config = dict(
    encoder_width=160,
    text_encoder_positions='rope',
    orthogonalizer='newton_schulz_5',
)
Rows from block 5 of the image encoder of a small contrastive image-text model, named by matrix and row number. Rows with one number within an expert belong to one neuron, the router's apart. Each number is 50 + 15 x the weight over its row's rms, rounded and kept within 0 to 99. All counts start at 0. After the name is the row's rms in percent of the matrix's.
Before each expert's rows are labels from the 100 images, of 14848, where the router gives the expert most weight on average: "top examples" is what is common among them. Only what is clearly more common there than usual is listed. The data: small charts drawn from random numbers. In brackets: how many of the 100.
# router: router (encoder.blocks.5.mlp.router.weight, 8x160, trained with AdamW), inputs 0-79
# up: expert up (encoder.blocks.5.mlp.up, 8x160x160), inputs 0-79
# down: expert down (encoder.blocks.5.mlp.down, 8x160x160, transposed), outputs 0-79

# expert 3
top examples: dip in the middle (61); line chart (35)
router.3 099:24 45 20 86 22 63 33 37 37 34 30 40 63 54 52 35 32 29 73 50 39 62 38 38 45 32 27 41 32 71 58 40 39 51 67 85 55 48 46 68 62 42 46 41 56 57 48 34 43 43 49 69 93 68 41 45 42 48 46 56 22 53 58 29 52 53 36 58 51 56 38 48 39 44 45 56 60 42 57 36
up.4 095:55 54 69 40 38 45 63 38 68 35 62 41 44 69 47 71 62 36 44 49 54 69 62 43 51 61 62 41 57 40 65 52 45 47 42 52 51 48 40 70 50 71 32 43 58 51 52 22 85 39 26 49 72 14 36 54 32 63 20 29 78 37 48 73 58 58 38 86 65 55 51 43 34 70 34 52 42 26 42 44
down.4 099:48 56 72 37 19 41 42 47 37 73 55 55 40 29 60 33 35 34 69 76 51 64 52 77 21 64 60 58 75 39 55 30 47 62 39 52 41 47 57 40 54 41 72 53 27 51 68 34 71 34 39 42 75 46 43 45 28 65 49 78 51 33 39 74 54 48 49 38 63 28 71 63 36 22 50 55 51 53 66 58
up.5 129:39 61 72 64 26 55 78 51 37 36 37 27 66 38 59 70 23 54 58 44 46 47 75 55 37 50 52 63 16 25 58 48 21 63 51 35 59 62 40 54 55 75 31 61 51 65 41 46 39 70 63 42 53 50 62 55 28 28 53 52 80 59 34 41 32 56 51 43 62 45 51 50 46 45 29 47 40 42 46 61
down.5 115:79 31 29 80 65 34 41 30 42 33 56 52 31 47 60 66 23 53 36 64 30 38 69 56 48 38 54 55 32 46 25 50 34 39 42 55 64 60 41 40 49 46 34 65 55 65 51 34 59 45 69 41 56 34 60 64 53 52 99 68 51 57 40 72 64 44 42 70 86 34 50 40 43 33 28 50 59 47 05 55
up.6 105:29 48 54 32 75 42 37 57 36 37 78 24 66 67 53 54 86 69 29 51 43 63 40 52 40 29 55 70 58 81 61 42 37 45 15 62 63 42 59 62 62 42 56 77 51 48 75 40 65 61 27 43 52 41 41 56 41 54 48 55 41 57 99 24 47 45 57 78 48 56 38 43 36 47 55 44 50 30 70 63
down.6 105:47 46 24 37 62 64 56 52 38 72 36 53 58 54 75 25 43 26 40 39 58 55 55 61 61 36 59 58 65 70 69 40 55 48 68 62 62 33 45 39 47 48 53 69 63 28 52 59 73 54 52 33 68 68 31 66 57 21 30 78 19 60 36 38 64 47 56 48 44 50 75 78 47 51 47 49 38 32 46 65
up.7 092:30 58 32 48 54 30 62 63 22 51 34 70 55 60 54 60 44 50 63 48 52 72 50 36 47 56 51 27 54 39 59 48 51 70 31 87 23 78 82 38 45 43 47 21 28 47 66 56 44 63 45 18 23 65 65 75 39 83 61 45 16 52 54 47 50 45 50 43 58 44 50 58 63 67 39 51 59 28 69 53
down.7 095:52 57 62 20 67 50 47 28 40 55 52 70 49 38 33 35 65 40 64 46 66 56 82 64 58 46 72 58 45 59 51 53 49 48 54 34 45 67 66 86 53 28 40 65 59 34 41 29 52 36 43 46 49 24 81 58 22 15 52 61 60 63 71 32 30 65 42 57 48 55 90 22 59 44 61 42 55 64 60 61
up.8 106:58 39 60 42 69 26 16 44 45 44 43 41 33 54 60 71 48 47 55 69 40 52 48 57 53 52 68 64 37 39 55 43 59 44 78 54 55 32 76 35 70 57 64 63 59 40 42 34 46 51 33 51 57 42 45 57 36 45 44 58 70 60 61 56 30 51 43 64 70 35 47 59 29 58 48 44 54 64 54 46
down.8 114:64 42 68 58 53 44 65 46 70 67 34 78 46 85 47 60 40 66 57 37 44 38 59 65 50 52 53 44 60 65 43 32 41 66 16 54 35 77 52 31 64 35 39 87 50 57 62 54 39 42 63 38 44 44 55 86 68 45 47 44 35 52 46 61 55 10 54 25 37 60 62 77 50 84 44 55 57 45 44 56
up.9 110:39 48 72 67 54 23 66 27 67 29 39 20 38 43 79 57 39 64 74 40 38 52 67 60 53 67 59 58 47 30 65 10 43 52 31 26 57 41 56 58 38 69 55 67 23 66 68 58 32 34 49 56 63 63 63 61 67 69 63 65 30 51 59 51 58 61 48 54 77 19 46 42 47 59 31 64 79 18 40 70
down.9 100:72 44 36 45 59 79 62 37 64 48 66 54 33 74 83 45 53 25 50 69 62 60 53 64 66 39 31 34 47 47 47 49 51 52 59 32 21 31 53 64 27 32 48 52 64 08 52 50 46 61 39 20 52 62 55 46 35 17 46 38 62 48 35 37 35 32 52 51 48 47 48 57 52 41 53 60 62 69 63 77
up.10 096:63 49 34 40 46 15 43 44 39 44 50 54 34 11 73 52 45 49 53 46 43 04 38 42 55 43 81 49 58 40 53 42 30 42 63 58 62 45 63 58 54 41 57 50 24 49 55 27 44 31 44 63 56 47 70 50 36 44 71 58 31 68 72 69 74 50 73 60 37 79 16 41 71 77 57 41 76 21 41 48
down.10 092:67 29 65 40 49 80 29 54 60 60 59 52 72 61 57 27 46 32 49 79 46 71 43 48 35 72 76 50 59 63 38 46 36 22 50 37 48 64 54 20 71 35 39 48 36 54 68 60 47 38 60 39 89 48 41 76 44 39 51 45 60 21 48 68 75 52 23 33 56 62 60 53 81 53 46 33 66 47 46 65
up.11 122:50 25 48 42 61 51 49 57 40 22 61 45 72 36 55 50 35 51 65 34 46 60 49 26 63 68 66 41 71 39 52 56 55 62 48 57 33 39 60 47 75 72 79 30 43 31 54 55 60 79 17 61 82 43 45 24 59 59 45 43 62 42 88 36 48 47 38 29 23 42 56 44 75 43 37 50 44 26 52 28
down.11 116:57 45 67 52 63 56 40 50 38 54 55 45 23 57 38 27 68 65 61 50 52 25 51 60 66 51 52 64 56 31 43 51 29 37 35 73 57 68 28 32 49 18 56 54 31 21 53 58 66 29 72 69 52 77 68 36 24 49 76 54 95 55 35 73 47 60 53 45 53 60 58 62 53 41 70 23 45 34 44 74
up.12 081:68 23 45 43 44 50 55 57 30 30 63 55 35 51 64 63 49 58 53 36 92 67 69 45 42 64 51 70 61 59 71 34 59 33 39 57 43 39 29 47 23 63 18 28 31 30 59 52 73 41 55 70 46 39 42 45 49 47 63 61 16 49 77 53 64 57 70 32 33 78 32 37 17 48 62 56 40 44 34 67
down.12 072:28 24 60 74 26 72 53 49 56 42 65 79 15 34 37 39 61 59 59 12 63 36 62 51 39 68 41 46 63 43 50 56 59 22 43 54 52 53 61 38 54 34 18 63 46 76 27 51 47 57 52 39 53 55 45 75 41 58 77 76 77 47 57 54 29 27 33 28 62 59 67 39 64 72 74 79 39 24 56 71
up.13 101:25 42 15 50 86 29 63 20 63 52 34 43 38 45 47 57 36 23 65 47 92 20 57 42 59 16 59 56 58 53 77 23 64 61 26 49 71 66 62 44 79 55 51 58 54 31 27 51 52 64 58 59 56 44 42 60 55 51 54 50 52 39 46 40 22 55 53 30 57 44 50 82 46 56 58 25 43 32 63 61
down.13 099:72 79 59 41 51 54 53 74 71 64 52 52 65 50 54 67 58 64 43 50 53 61 47 51 36 38 53 49 37 55 60 37 75 44 60 66 00 39 72 36 27 68 23 50 33 49 43 45 57 44 37 34 50 67 45 34 71 52 72 45 29 11 51 48 25 62 62 44 40 37 58 29 75 81 31 41 45 83 61 36

# expert 2
top examples: rising (48); peak in the middle (46); bubble chart (39)
router.2 094:72 52 27 51 35 79 62 47 48 69 63 56 64 35 63 04 45 41 51 73 59 53 49 61 57 39 33 50 38 52 48 44 55 17 73 58 39 51 32 60 55 63 42 54 72 44 30 40 27 50 37 38 36 44 58 46 81 63 75 66 50 49 61 45 80 42 21 43 64 36 49 36 48 51 71 41 31 58 60 34
up.4 108:60 57 57 83 55 37 63 60 44 49 40 59 55 51 52 31 77 47 37 47 30 11 41 39 25 48 18 41 77 47 75 43 60 47 51 28 35 50 31 08 69 51 38 80 52 22 78 57 49 80 60 48 46 32 30 68 63 74 64 35 51 56 44 41 31 64 62 57 43 67 39 64 48 70 37 63 54 34 39 66
down.4 106:57 61 67 59 58 75 83 46 77 56 85 21 55 55 52 37 53 49 55 60 32 61 69 49 49 60 39 18 78 39 46 25 46 43 42 51 68 25 54 55 60 65 32 32 52 39 42 36 59 80 72 34 60 47 43 78 69 46 37 20 49 53 19 64 30 63 48 77 54 56 59 32 46 39 49 40 46 55 16 51
up.5 104:64 16 66 52 46 67 54 56 36 21 37 18 62 70 40 53 81 57 42 25 45 47 31 53 63 55 36 63 48 40 49 37 64 67 44 48 33 32 30 07 46 45 28 11 64 61 65 55 54 77 35 63 70 38 42 35 23 53 21 33 49 66 44 61 44 72 66 39 48 44 48 20 51 60 66 51 42 50 58 45
down.5 095:68 80 39 43 48 36 80 68 64 48 48 57 52 69 50 46 58 57 51 19 62 27 30 73 38 37 55 55 46 60 69 43 40 81 40 46 57 53 59 16 27 67 73 31 52 30 49 47 69 39 28 59 34 45 36 39 26 50 51 60 30 15 44 74 79 52 53 64 49 42 52 67 38 34 34 47 49 67 82 42
up.6 120:64 44 40 46 59 54 44 52 44 42 64 66 41 54 68 33 42 36 67 32 65 66 56 35 46 00 39 66 54 25 36 41 34 75 71 49 26 39 39 60 57 47 47 57 56 74 54 48 70 40 54 53 79 72 47 22 11 31 44 56 56 44 57 78 57 47 75 43 49 54 55 14 36 52 55 49 17 26 73 58
down.6 117:40 50 59 38 77 42 51 62 62 67 35 55 27 20 32 73 32 24 39 50 30 91 54 44 44 79 66 42 43 61 52 39 45 37 55 61 51 49 56 48 61 20 38 62 37 50 55 68 43 62 67 87 41 51 46 40 30 23 66 78 41 47 53 34 32 41 79 67 58 62 34 54 57 60 62 51 58 41 85 37
up.7 117:79 34 84 50 55 51 53 53 68 65 41 48 53 49 65 44 35 49 48 40 61 32 40 61 27 43 42 34 32 52 34 65 54 30 67 37 72 74 34 45 62 29 41 66 55 41 58 45 60 58 59 56 18 69 65 38 41 46 43 31 46 52 34 42 51 55 54 31 40 68 50 62 43 55 72 54 62 71 46 59
down.7 122:53 30 62 61 74 47 71 58 65 37 45 61 31 58 58 46 69 33 55 57 46 85 52 54 62 58 46 70 28 28 64 39 57 58 21 50 73 39 36 56 25 22 54 50 70 46 71 31 46 32 44 31 67 52 29 57 47 30 41 34 57 72 43 45 29 58 46 47 47 40 60 41 38 78 32 63 52 45 51 71
up.8 099:48 58 56 09 54 30 60 37 50 63 42 57 31 48 41 59 46 64 66 80 59 41 34 41 38 41 47 34 54 40 55 42 32 65 48 73 58 67 87 32 75 46 65 62 56 62 51 31 49 68 37 69 27 29 49 47 31 41 67 48 58 31 44 58 63 54 43 43 48 40 55 38 39 55 60 56 63 64 56 49
down.8 099:50 42 33 43 37 46 60 35 56 28 52 77 64 51 59 39 54 47 24 82 47 47 56 67 57 45 89 45 33 51 58 33 47 56 50 46 49 62 41 30 36 13 32 46 52 60 65 43 52 60 28 48 46 45 57 56 53 34 52 55 01 43 60 73 50 39 52 54 34 65 72 37 34 38 45 74 41 75 56 37
up.9 106:60 76 58 24 48 60 34 41 83 33 32 34 43 66 24 59 51 63 39 44 69 63 52 35 52 47 62 35 37 33 84 50 32 53 48 32 35 64 81 68 43 65 40 39 47 65 44 45 57 66 16 37 54 63 58 53 50 47 61 43 45 51 41 52 63 75 30 72 38 56 71 54 53 36 34 67 57 55 48 36
down.9 109:36 31 31 29 34 69 42 84 60 42 42 56 77 40 37 60 60 77 63 52 45 47 31 42 74 63 24 37 51 73 67 48 54 53 54 69 29 29 69 81 43 53 61 27 51 45 16 67 45 44 29 65 59 52 45 41 52 52 38 64 20 55 31 04 49 57 38 58 57 27 55 45 73 20 38 53 37 52 58 36
up.10 080:30 47 40 56 65 55 51 72 36 63 63 53 49 54 40 70 48 69 53 52 35 79 53 28 40 61 36 57 71 45 44 63 06 43 26 32 64 52 41 50 54 46 53 68 47 47 16 62 47 43 44 52 44 50 48 34 41 59 49 51 59 46 48 52 69 29 50 66 48 26 61 73 39 72 48 43 83 65 50 69
down.10 069:55 41 33 56 45 80 42 52 69 49 65 17 52 57 73 32 52 50 31 29 53 48 71 51 64 46 30 54 30 54 51 63 56 65 44 63 42 32 46 51 36 55 73 63 55 38 72 50 75 49 70 21 43 69 42 69 73 25 49 67 53 26 35 30 46 77 30 52 38 59 66 77 37 48 76 69 53 41 53 32
up.11 106:60 54 31 44 60 49 57 31 81 41 14 47 33 45 41 40 58 63 51 67 28 49 44 51 38 26 58 60 51 47 37 70 38 72 56 87 54 56 63 43 33 24 64 63 51 42 51 75 57 56 45 58 74 39 44 73 47 65 63 47 53 74 65 67 55 54 51 41 36 76 29 75 53 43 40 61 44 55 63 40
down.11 097:66 47 63 45 68 41 61 58 32 46 48 58 42 64 59 66 62 37 75 46 39 46 66 58 48 56 51 25 76 55 69 43 38 49 50 60 16 53 47 17 96 35 44 49 79 70 41 30 35 32 32 41 25 47 37 28 49 45 58 23 35 49 99 49 61 36 42 23 32 69 61 42 52 27 63 71 44 62 63 60
up.12 102:30 47 42 32 38 42 68 63 28 46 37 51 67 58 68 52 48 37 64 47 55 49 55 64 48 54 54 43 31 62 62 11 57 39 55 61 44 39 50 84 46 47 49 82 30 38 36 47 42 49 51 67 44 29 61 48 62 45 52 58 35 75 39 47 72 64 40 73 73 31 00 30 36 46 40 42 84 69 51 45
down.12 099:55 54 46 44 53 56 61 54 63 43 30 60 74 50 40 56 48 60 55 47 46 03 69 52 41 57 75 52 63 64 28 62 76 73 36 38 67 66 38 40 57 80 64 40 49 37 58 48 57 72 43 69 74 41 54 46 32 52 31 60 26 37 44 33 07 39 77 34 65 42 49 22 51 36 25 48 43 48 33 44
up.13 082:40 37 47 73 47 45 49 35 42 41 60 57 66 53 50 44 25 43 66 40 49 73 38 54 28 53 62 67 68 52 37 44 47 64 58 73 53 32 56 46 40 49 40 59 58 32 35 18 33 50 47 47 56 57 42 80 42 74 50 47 45 52 68 61 54 49 42 31 39 60 60 60 56 49 73 57 80 69 50 84
down.13 083:47 39 64 39 46 38 35 56 25 35 55 60 51 44 39 51 23 48 66 69 60 56 65 50 60 53 38 71 39 52 60 46 26 44 59 27 42 56 38 37 55 27 53 48 18 45 52 55 36 69 42 44 13 60 56 34 57 29 37 36 84 50 68 67 44 32 55 43 34 40 56 55 29 48 42 56 35 58 67 61

# expert 0
top examples: one colour (80); step chart (58)
router.0 110:54 79 68 65 13 43 40 41 68 48 48 33 38 27 63 62 49 47 63 63 84 61 42 63 55 49 67 41 32 60 48 73 49 66 56 12 28 37 45 57 54 41 17 46 61 54 56 33 54 38 43 44 58 64 46 65 71 57 46 57 63 51 16 50 43 36 24 52 49 37 57 53 60 34 41 47 39 27 22 44
up.4 115:50 68 56 63 46 22 34 51 45 40 83 40 65 37 26 51 21 65 52 63 31 67 51 59 54 54 48 40 43 70 44 79 26 58 45 39 39 32 37 49 79 72 34 48 82 16 66 38 61 41 50 35 43 45 44 75 40 59 29 31 52 63 53 62 44 40 79 58 37 26 63 53 41 62 58 54 52 19 54 62
down.4 116:46 52 42 47 39 60 29 58 39 64 34 62 71 69 44 17 56 55 72 35 29 55 61 50 56 38 55 80 58 28 63 50 71 44 66 38 49 38 51 63 37 65 60 52 28 37 32 69 07 51 57 66 80 26 60 64 65 35 54 38 72 44 38 51 50 60 58 61 22 73 60 54 48 45 38 75 58 60 73 65
up.5 105:48 48 67 67 67 55 62 36 57 40 10 39 35 39 60 66 66 48 60 52 57 47 47 67 32 41 25 42 62 58 59 50 32 84 62 47 59 67 54 45 30 60 71 52 30 45 48 62 83 48 62 69 46 67 55 57 48 45 58 56 29 34 13 53 29 64 77 71 64 53 33 47 76 57 32 36 47 36 44 54
down.5 100:54 63 77 57 49 42 52 42 52 39 42 61 33 53 29 54 23 60 50 51 24 48 27 50 52 61 55 68 51 57 56 74 51 61 67 48 55 51 39 52 10 39 59 47 46 49 25 62 53 30 76 49 36 73 50 48 63 16 42 34 44 48 44 37 51 37 29 63 38 43 51 69 54 37 61 48 53 72 60 38
up.6 113:47 67 38 65 39 36 49 59 99 36 48 56 62 48 69 30 60 45 64 61 52 50 72 40 55 39 50 55 52 73 55 60 26 66 31 81 61 29 62 31 68 55 58 76 49 39 53 72 48 64 66 70 48 59 54 41 44 52 17 36 63 41 35 33 51 16 58 48 48 39 67 37 71 56 72 45 44 33 48 52
down.6 113:38 53 55 22 77 84 30 37 45 44 63 33 64 56 27 57 33 25 42 53 58 69 47 37 49 47 66 23 59 36 43 55 55 58 84 11 55 73 33 44 79 48 75 33 48 50 28 62 75 77 46 38 61 53 46 78 70 22 43 44 54 89 32 39 64 26 58 48 33 50 60 29 43 44 66 47 51 46 61 49
up.7 101:61 69 37 33 56 65 66 53 36 17 61 42 71 68 62 50 63 58 58 66 55 64 72 57 32 43 17 68 41 06 25 20 53 48 43 53 38 73 26 62 34 41 54 74 47 59 44 53 63 68 45 64 09 36 41 11 36 65 41 26 64 54 64 53 48 57 62 64 73 41 62 38 37 34 54 47 44 55 51 56
down.7 101:46 39 38 70 70 30 26 52 45 40 35 41 39 97 51 56 31 49 57 24 55 52 52 62 46 49 48 57 45 59 56 56 62 60 34 61 58 56 48 68 25 63 52 46 31 46 64 36 57 67 34 46 61 66 33 42 47 71 74 43 59 33 44 43 66 39 48 34 67 20 36 55 46 38 55 41 61 64 45 35
up.8 102:43 55 54 36 45 59 45 57 35 63 72 46 67 30 67 54 57 37 82 53 38 53 59 31 70 48 44 58 59 45 33 39 53 43 61 47 51 39 52 47 42 51 36 63 32 58 47 22 57 66 40 42 58 68 38 77 35 50 20 83 49 46 38 73 19 59 24 89 36 45 11 64 56 67 48 35 58 40 36 64
down.8 103:39 50 62 49 51 45 62 52 53 33 81 69 62 46 34 24 45 53 47 24 41 32 52 56 48 65 41 28 56 48 40 65 54 38 52 40 60 53 53 80 36 59 76 54 64 57 61 61 44 43 30 60 58 12 44 30 40 77 51 65 32 59 42 35 71 37 63 41 41 60 81 57 78 40 54 59 54 43 74 31
up.9 099:52 56 62 37 64 83 61 10 66 50 30 66 44 57 62 31 67 52 72 48 47 54 36 49 44 51 50 44 76 47 70 60 34 26 47 35 75 52 49 69 45 67 35 36 00 25 30 59 31 47 72 48 64 50 36 72 47 41 54 66 59 52 40 58 65 48 57 17 28 28 59 61 53 60 59 64 34 53 54 59
down.9 112:27 39 50 25 72 63 02 99 48 60 52 39 13 46 20 63 34 51 44 44 29 29 25 24 48 66 40 72 40 51 55 45 52 69 43 35 66 41 48 60 56 58 51 59 43 31 82 46 54 56 51 56 40 64 36 47 51 67 49 45 35 52 43 56 54 54 55 41 57 50 40 63 49 53 53 64 91 33 90 52
up.10 098:57 69 22 26 50 45 71 88 31 71 59 42 37 72 17 35 43 29 69 30 56 46 46 37 46 48 84 45 73 43 25 72 48 77 45 66 47 18 66 37 71 69 53 35 43 45 25 58 51 60 56 43 40 53 49 69 39 78 45 31 74 75 37 55 55 62 46 42 77 43 51 55 35 56 53 38 62 46 37 20
down.10 105:55 39 54 63 50 60 63 45 57 22 26 59 66 44 54 62 38 62 51 38 48 34 46 36 61 44 71 41 83 19 55 25 25 33 69 31 32 65 37 46 39 25 42 41 64 30 39 61 61 76 35 68 71 54 46 26 37 77 40 57 44 49 38 43 70 48 59 55 39 46 63 74 95 45 42 42 42 40 50 25
up.11 099:51 31 56 94 50 41 59 42 29 46 70 31 52 45 44 34 37 74 56 61 67 82 34 60 31 28 33 53 61 32 37 37 51 53 27 39 55 70 29 59 42 57 62 31 54 50 06 54 27 53 59 45 39 63 31 75 65 41 53 66 46 46 35 40 36 43 72 65 74 53 68 52 59 56 58 51 50 52 56 48
down.11 107:43 49 40 51 57 15 37 52 33 50 34 38 66 44 45 79 55 23 50 47 32 60 70 50 35 71 49 36 33 62 84 63 53 23 54 46 58 50 53 30 55 53 38 63 28 50 72 51 65 31 46 25 43 53 85 47 64 43 53 50 50 34 50 46 48 36 53 31 21 69 59 41 36 28 54 66 57 35 40 41
up.12 111:49 40 32 45 33 54 60 50 38 44 57 31 37 82 70 78 34 62 28 43 56 60 92 52 37 45 71 48 28 50 54 43 20 28 34 61 56 20 67 38 60 74 40 68 54 66 43 43 61 55 49 42 48 62 60 41 55 60 68 51 18 55 53 44 64 63 64 68 35 45 32 57 32 11 64 49 77 52 69 60
down.12 114:28 55 35 79 65 52 68 17 67 60 50 49 54 60 55 62 32 65 40 41 41 14 44 52 30 49 29 60 44 49 57 55 53 55 44 54 40 51 53 57 36 50 45 51 41 50 27 32 61 57 29 61 34 61 46 81 57 52 68 50 40 22 52 43 77 37 41 43 82 68 64 49 52 26 57 39 70 76 65 28
up.13 090:50 84 59 79 22 52 50 32 49 67 47 36 46 47 23 37 42 62 54 26 60 53 74 21 63 68 54 48 69 38 40 46 46 21 33 71 73 52 33 43 64 55 73 46 49 49 42 73 50 53 59 69 45 38 29 57 53 55 50 33 33 38 21 65 40 31 59 71 55 28 36 55 56 23 41 47 29 86 60 42
down.13 090:28 38 40 59 47 61 52 52 29 40 51 46 43 75 66 40 39 56 60 48 36 42 36 31 59 69 50 69 45 43 32 50 66 62 63 66 67 40 22 61 46 30 31 47 56 42 81 42 39 61 44 54 27 63 47 64 39 20 41 48 53 51 58 35 46 67 77 31 52 50 29 58 42 73 41 57 49 88 58 76

# expert 4
top examples: pie chart (34); radar chart (30)
router.4 111:31 52 65 32 66 38 54 61 43 46 60 37 43 65 41 25 62 81 48 29 38 45 68 59 65 57 53 46 51 05 56 39 50 68 31 47 46 34 65 51 61 52 57 58 44 69 63 64 46 45 72 42 29 35 63 40 49 51 51 37 60 57 19 71 36 35 58 31 38 66 27 62 76 63 39 65 40 45 56 66
up.4 104:48 57 44 61 63 40 46 48 36 27 58 60 49 72 41 32 43 50 55 50 96 76 71 47 63 46 52 31 27 52 48 67 46 54 32 36 55 66 48 49 53 36 65 45 55 43 46 52 27 41 84 39 63 29 55 71 38 43 35 56 60 66 52 53 63 53 54 39 56 42 58 63 48 59 63 69 50 16 54 53
down.4 106:40 34 17 41 65 51 62 49 68 64 46 61 46 21 45 48 61 66 44 68 24 58 22 55 35 41 59 18 66 54 61 34 59 48 58 58 26 56 65 44 63 28 79 52 52 59 16 38 46 42 75 39 48 53 33 76 65 41 51 29 26 50 71 28 54 47 51 57 75 52 83 35 58 42 45 63 28 57 49 46
up.5 098:61 60 31 51 50 62 52 32 43 33 29 33 60 43 29 49 56 62 52 39 50 61 46 68 51 53 34 27 80 58 56 43 24 29 60 42 75 43 52 54 62 57 28 59 19 53 63 31 44 42 48 59 73 60 61 73 72 46 56 58 29 72 61 32 52 52 37 66 45 22 56 59 21 78 39 51 54 24 58 52
down.5 088:78 50 49 75 54 45 50 41 66 55 46 45 51 53 45 50 48 49 34 71 60 49 64 19 39 47 30 44 48 52 34 70 75 33 54 70 55 43 39 57 57 54 72 35 40 56 48 24 56 49 45 38 54 40 48 08 37 41 45 31 80 35 56 51 47 59 68 76 75 40 55 35 22 48 84 35 31 59 53 16
up.6 099:58 56 44 60 63 39 37 74 39 44 68 49 45 56 67 74 50 39 44 44 65 44 70 22 59 55 64 59 37 57 48 52 41 40 26 44 40 58 63 31 55 28 35 55 63 46 41 68 35 30 19 79 47 50 52 43 54 69 52 62 80 72 47 49 41 59 68 20 61 43 59 36 51 86 59 48 71 57 52 59
down.6 092:44 52 70 55 49 42 57 62 60 60 63 57 25 46 42 44 35 66 68 39 51 45 53 59 21 64 66 36 76 53 66 46 49 41 68 54 55 62 52 63 52 37 76 50 60 30 14 48 54 50 62 36 32 52 50 36 59 44 39 31 33 60 57 32 69 31 83 67 51 41 79 54 34 34 48 61 35 66 38 13
up.7 107:63 49 35 55 26 57 43 28 56 26 30 68 61 64 48 69 68 36 45 61 25 44 40 44 73 45 73 55 69 41 65 91 40 45 62 74 34 59 55 49 56 24 38 49 66 27 53 65 60 56 59 64 54 22 42 40 56 22 59 49 62 26 81 52 69 68 52 42 39 23 20 46 26 53 44 25 32 23 71 50
down.7 101:50 40 75 50 41 53 57 51 52 53 53 64 42 32 45 57 14 54 36 63 47 64 71 64 46 73 52 39 66 58 43 47 70 71 16 42 46 51 26 41 63 12 78 35 16 47 47 44 59 40 82 62 30 34 48 38 37 52 41 36 67 53 43 44 83 67 56 54 52 62 91 67 42 69 38 58 66 80 25 33
up.8 093:43 49 34 31 44 62 43 30 53 44 42 64 66 40 32 33 46 64 60 74 42 16 32 75 31 69 57 61 44 60 64 65 49 47 57 49 55 21 40 37 45 33 54 56 55 48 87 49 40 26 78 81 47 65 46 74 62 29 51 66 59 46 40 57 56 66 59 49 60 28 56 63 34 68 62 40 56 33 48 48
down.8 100:79 62 74 75 64 47 62 71 54 49 39 34 68 34 25 69 58 49 55 42 38 65 21 65 44 56 24 55 26 75 26 44 39 44 63 63 46 46 44 34 30 36 25 28 53 33 43 87 66 45 65 65 40 46 66 83 46 38 35 26 47 53 59 64 31 36 22 33 55 36 24 41 73 57 43 47 48 40 56 47
up.9 114:61 69 37 30 74 48 40 75 29 49 37 70 53 58 29 56 58 51 63 58 46 65 55 73 50 49 77 57 38 45 50 53 55 68 81 52 50 35 26 55 55 14 34 38 56 60 54 51 40 50 27 46 59 63 39 54 48 57 79 25 59 63 41 63 62 99 54 48 51 28 62 71 43 59 73 56 42 30 46 68
down.9 104:46 59 81 43 43 48 60 61 52 52 45 53 38 77 60 50 35 37 39 31 62 70 51 56 39 62 65 37 20 71 45 68 63 56 58 67 54 59 58 29 48 23 65 41 82 53 30 50 50 47 92 19 55 47 62 57 30 56 53 40 60 61 46 59 38 36 33 52 50 55 39 39 25 45 33 60 44 62 39 43
up.10 098:47 48 34 33 37 39 56 60 52 51 51 53 51 66 69 48 71 65 52 52 51 58 56 25 40 50 39 54 71 70 34 99 43 66 43 23 69 53 47 41 69 62 73 46 87 79 31 43 38 53 34 13 47 31 49 58 26 71 63 64 22 77 63 46 58 63 31 57 20 23 60 43 32 47 63 47 44 24 60 50
down.10 098:38 22 61 83 69 73 41 42 44 51 47 54 58 73 57 45 64 60 45 70 54 39 32 44 31 08 25 60 47 75 48 46 61 81 22 57 38 67 34 52 56 38 33 05 44 65 56 48 46 66 53 57 52 61 49 48 66 60 54 38 62 61 47 56 47 31 26 42 85 88 70 62 41 45 73 38 37 52 59 49
up.11 107:52 35 46 42 31 51 97 31 63 21 67 38 48 61 64 42 83 35 58 64 41 59 33 65 35 52 17 65 41 52 96 41 51 60 35 76 68 62 48 49 65 48 59 37 66 43 42 34 43 31 21 52 61 62 28 33 47 41 48 34 37 43 42 73 40 75 20 42 63 68 43 50 55 66 42 28 48 68 49 58
down.11 109:68 68 15 76 50 62 44 21 39 48 58 61 29 45 58 26 63 23 37 56 40 46 47 68 44 55 64 73 55 39 39 37 77 33 37 55 60 63 35 45 44 48 50 60 64 40 49 70 43 55 60 38 58 06 64 82 33 50 44 49 60 47 29 64 48 61 34 69 58 72 39 38 69 60 30 46 33 47 29 60
up.12 121:58 26 54 66 40 47 39 51 52 59 51 34 65 39 52 65 63 46 24 55 44 68 49 55 33 71 57 58 33 53 27 55 40 66 33 28 39 44 77 64 37 13 37 51 26 66 51 54 43 67 41 62 51 58 52 41 54 34 66 46 46 58 47 70 37 68 45 53 44 41 54 45 54 45 61 49 31 46 63 31
down.12 123:48 50 64 52 65 53 48 51 40 60 55 52 59 47 36 52 48 29 59 61 51 75 53 68 42 52 74 50 59 69 63 72 67 73 64 67 33 73 66 68 40 31 59 25 82 31 25 34 58 40 36 50 25 46 62 35 32 22 56 42 38 60 66 42 56 57 39 76 68 32 58 70 29 71 61 69 66 75 72 14
up.13 106:63 35 41 49 40 35 41 57 46 53 58 34 68 45 68 42 30 45 57 57 25 49 34 54 52 19 63 66 63 56 70 41 43 52 25 63 66 68 66 66 31 54 49 17 68 21 75 17 41 46 64 54 53 36 66 75 42 38 38 40 79 45 78 49 53 70 50 71 49 36 24 56 62 68 41 38 47 37 61 34
down.13 102:39 37 78 51 37 55 53 30 67 33 45 73 66 41 21 63 62 59 57 61 49 38 54 61 55 42 46 63 57 59 66 69 43 30 36 34 48 59 25 41 59 50 61 40 56 42 46 62 55 50 50 46 34 26 51 34 77 40 25 55 35 44 32 21 36 52 57 31 27 46 23 50 40 58 41 46 65 50 73 59